{"drop_path": 0.05, "depths": [8], "weight_decay": 0.0}
Rows from block 4 of a small image deblurring model, named by matrix and row number. Rows with one number belong to one channel. Each number is 500 + 40 x the weight over its row's rms, rounded and kept within 0 to 999. All counts start at 0. Numbers have three digits each.
Before each channel's rows are labels from the 100 images, of 14848, where the channel reaches its highest value: "responds to" is what is common among them. Only what is clearly more common there than usual is listed. The data: procedural textures in two colours, tilted and lit. In brackets: how many of the 100.
# convs0: first 3x3 conv (model.blocks.4.convs.0.weight, 64x64x3x3, each kernel summed), inputs 0-63
# convs1: second 3x3 conv (model.blocks.4.convs.1.weight, 64x64x3x3, transposed, each kernel summed), outputs 0-63

responds to: white (63); red (61); pattern colour: white (46); ground colour: red (41)
convs0.48:430498524475483452467577470475483569516461501484451542476414503537428553587462514466526525525527519506467532495482553531464476447457562572474585527509502472524485477530460454510511489492573502
convs1.48:523495533507520538540444507511500462498610490452506446536508468481486433476538470515452564449455515451501473539466472477387511506484463452490398440503463465511490484469524497442472462489433486

responds to: black (52); ground colour: black (31)
convs0.56:490537457570440543528452486478548466497548513474515511555519503485479516499503438536555446500499565461500465500576504480448478523543525401419522483468537529434495466526457526499505561593509459
convs1.56:501492534449574448527528511489464506493462501507502471504503504533526494513527577514485429461483444517451562557512534538464471499384463551506531509482492444542500514451563464532533443429417546

responds to: blue (87); pattern colour: blue (59); yellow (48); orange (38)
convs0.57:551503573347451463560481494467526447472478504477478535474526444514509513497496476441480535518493560489515456447521546467516467451500503466454525563522501491510521570507474569470557468515547467
convs1.57:465510537576527507567542466487505568556582501486511517493475544567493453458538505542501481497504513445508504547458487537506585477553424538523456548454561480512554491502561511494486512581495565

responds to: white (80); pattern colour: white (49); ground colour: white (31)
convs0.61:523386513528476503515485438459568521503457560493465553483523566471456497506475513578519537461502621576422504454538497525499496431522477525514497491557486488503525511530471502459504466521521534
convs1.61:530597470422496517455486556509494428537508433488477485488452459499470505429477487420486469556460408416523521570456524494529504490469516495461480471449504503492427453478517500543491467496469486

responds to: fine scale (62); yellow (53); pattern colour: yellow (43)
convs0.8:476433574453527470547510508518522582532439530537462519484461515498505407506450524461473477482514534511495496491466560540511501617447513499517514501585458471479498522440566485447497456506528447
convs1.8:524522432467451472476452496467467437476544385517500487507514530477459565496515431467544456486464505481493487478496451480519521406571446549472488495432558507517580473527486515494483543497561524

responds to: yellow (67); pattern colour: yellow (44)
convs0.30:529467512498470470510447490486544475514446526487477566492467522477465491485464542644480467476481472553492517530540450461640517479545522579530489510496555515485512462506464544460478449493488498
convs1.30:513577461548505507454444528452486491481497498561465505480514553529438498506509488414572459475517514445555479505546585562629497500487496448490471527555477490508529559550510472491478521507467504

responds to: blue (58); yellow (54); ground colour: blue (33); pattern colour: yellow (33)
convs0.39:536538478490530520523459552514513496560525537515510540518476513507528574506433468508501472513554551509450511527496470517539393520475516541444489411540451559453472506424517419509542552559471546
convs1.39:456509563526503498512553521471483535458509535503498472533555537527508568516547514527520544487534472501519509451478453490551555503535437493590503592473548499568545572572491561559503558502559483

responds to: yellow (74); pattern colour: yellow (65)
convs0.17:460446505461395569528546477514543467519496476415437496576481511539500503462463427432472525524444591473510513484490525479465525522491519531414512562535475488504514557509499461467502472514531480
convs1.17:513481565445528482524497486460498617500497492481446435517552461517478530485507494573544512514540593531462493492504529578513523520493477522557451534557489421551500488483465503538503577564498459

responds to: black (59); ground colour: black (45); pattern colour: yellow (26)
convs0.53:407506485495454526505552522469447538523457480439511515515430435551444557536408435490489538480476429549506527502533527427475436533561493454509469516528508521535531553544476527502483465508522480
convs1.53:546499577579499489474515469505577463457536541538540504550500537580550461500483530525438517526594572471517530572477511534490568495495474530543560477494515510464532511504498479544499596491483506

responds to: red (61); white (58); ground colour: red (43); pattern colour: white (39)
convs0.42:513493502480513531494487464523542501506539442543447554503549478512446502461534504468554481527490529549518566533448479440409530548534453575525444491493483474480520459433495508568465503534473621
convs1.42:555501497524462458510519474491468517491416516499514500548450533421542499549487519526553520436515527459491436455556528494469507474489556446504571501555532479578495525514519534458559570465508398

responds to: teal (60); red (59); pattern colour: teal (38); orange (37)
convs0.20:494529479417640485512526499489510493492482451525517543493532458493467461572472547502514439459573496534517527490522564469535515466483571456526478571487517482449529541510464529460552444555480487
convs1.20:508523559538449491511497527499478454431461481498550481542484507521537573429490519483514505586482487482519402482517472524506483523599494501534576463525526544532491451509458466575489489420569508

responds to: yellow (56); blue (42); pattern colour: yellow (38); crosshatched (26)
convs0.43:489580583573518469497475476524548516493488505525494511448448456491475526476527537489492557483531431506500550464590566465542515535494518476503408545498563473551534497418489467475495510544568518
convs1.43:477462433467545539533510540471494499571507509518575461504475509555485484501450496478536568544429543522475425578466460516572501447504470474463548506579413526453534479539549508505521524514507520

responds to: blue (43); pattern colour: blue (34); pattern colour: white (30)
convs0.46:603511456457482418492509526534463560479522526531525506514486515539492443503535490537524454468566609462504492512501496524469507430430523480484522447549476535449467495583507506467452495449531556
convs1.46:454484453523550559504446465557486471495533478458468435459510515494487579472477511517485470511429434534445473515454534477506472576568521551525486560457522436570508551456562498561534478521517502

responds to: yellow (66); black (52); blue (38); pattern colour: yellow (37)
convs0.49:516586522488572519478465486548505488513494494503499485471607484482539545438542522528459468503528596527493401490513489462461522484505472472509527505525443476512459487582529468566516482509465596
convs1.49:509530466552512499514504496453583588502490535530554508576442535489489482589528521451523484557525463484502562541503516504544497511500526444444497484437533536494580500443512576502529542498567452

responds to: blue (78); orange (41); ground colour: blue (41); pattern colour: blue (37)
convs0.6:439553483465494476507457469535503511479549479482539522503559493490477508462590514563501523536545422549515523479534461512418441497486608548549469478528481493490529516498510452538424445457527559
convs1.6:546525544566571496558487565490498549474492549539496505528509513526538510537546519485488528461502553452494519443505510478499549571491425447474481539455549555555543524498513565516464621477540502

responds to: yellow (69); pattern colour: yellow (45)
convs0.7:514411436512462529461485485487549544550458495436464542515522501505489480522532522546506468518452505517466535548529501511649562517505513497550463528485585532426484478504475507462494450471499559
convs1.7:505541549513530465503492497559472436469501543476548445490464475538519542497468470438469486442574507525494465457511518511580455480516503444512464453508436472467483495479524413491482591512492383

responds to: black (67); white (51); ground colour: black (51); pattern colour: white (33)
convs0.4:509572505457518567443479441492495447504531520418499447497555525518517574517448502491503506520469574493494480561541484467555521495545507597503487460530496484503549526564516501573491518442463419
convs1.4:506481479499560450546515593530497544494457501533548560531439466524529451520512470481547457497560437484519504484455535507517412481405472445553561471497482508521485459486469527417506460540522540

responds to: yellow (41)
convs0.44:449524556506539526537512591399515480473451437512558539439492499566532529526507531483518516512502593463529491508501472525479471465474475496476497526526458485490527492502503519510365438541502557
convs1.44:507462413446504444431501406504457527521459510473439448463541427443506479455492522562492469464500454492442516460547456475403498499499489479473484522506491481456453497496475480461554533518431524

responds to: red (85); white (56); pattern colour: red (49); ground colour: red (36)
convs0.59:513362465471457514487568463488480446579495529511433481549468476517519455514521505543504451503452544465540539478495494480581535523510542468465490520478545468443430470547513457510451533548511490
convs1.59:495475512604528532527482475500523548457518515463585535450484546517493540561505461547529516535568555531479501510499541501528535537496424484525484570462513476538573585454503519518511523509518598

responds to: yellow (42); black (40); pattern colour: yellow (31); ground colour: black (26)
convs0.14:526595503470506488530521460486481520495438478444554575548517461436512491539577525442523601518460450507463504468493509505539425512503504466505492525511448544559567534529563513452490521535498545
convs1.14:493491445516534520492490571495472527561505502558483478458475521582510556470486574491500605490497496547527560542525519532546520574493437501539390503497601514502546510490522472498469509477521482

responds to: white (53); black (47); pattern colour: white (41); ground colour: black (34)
convs0.58:488461399467516495454563561489546545485419496505548486554527554456518540536486463522520502508585491488502561463543477487503527517532441550421541520497452540509472506470530487473499526545452587
convs1.58:501547587552508562571458451542504423478575477511507510508464437511479428471456527527518489481425568478482478495426540525473483487455521477578495485484532493537484481499504468567534516503497422

responds to: white (75); pattern colour: white (58); red (44); ground colour: red (38)
convs0.34:532527500555550460514465495478486409476437507505534523491587513580462497506406463498537535493478562517484439464443445500463581567501544509461479481501484507544490544471518500543500527572536473
convs1.34:482504472475500540526544546600502607512564520493542560508488466467538475525585532488452494535506474543507524548551465476472543460528452475454512530509523545420485458472484494436471492455440546

responds to: yellow (74); ground colour: yellow (37); pattern colour: yellow (37)
convs0.10:414506525476515611475483519377535546500524448530498467465455464527531480501538562479480511484460524460477412545535576516507515488460547466483482486539546500470498469510502459535440463462480487
convs1.10:494501469490527503455514442389496474450447514460494472497428509419425444504515440531517473512562511515503533562488515498427461491507493540497479488399449468533541457458453502515487516532526565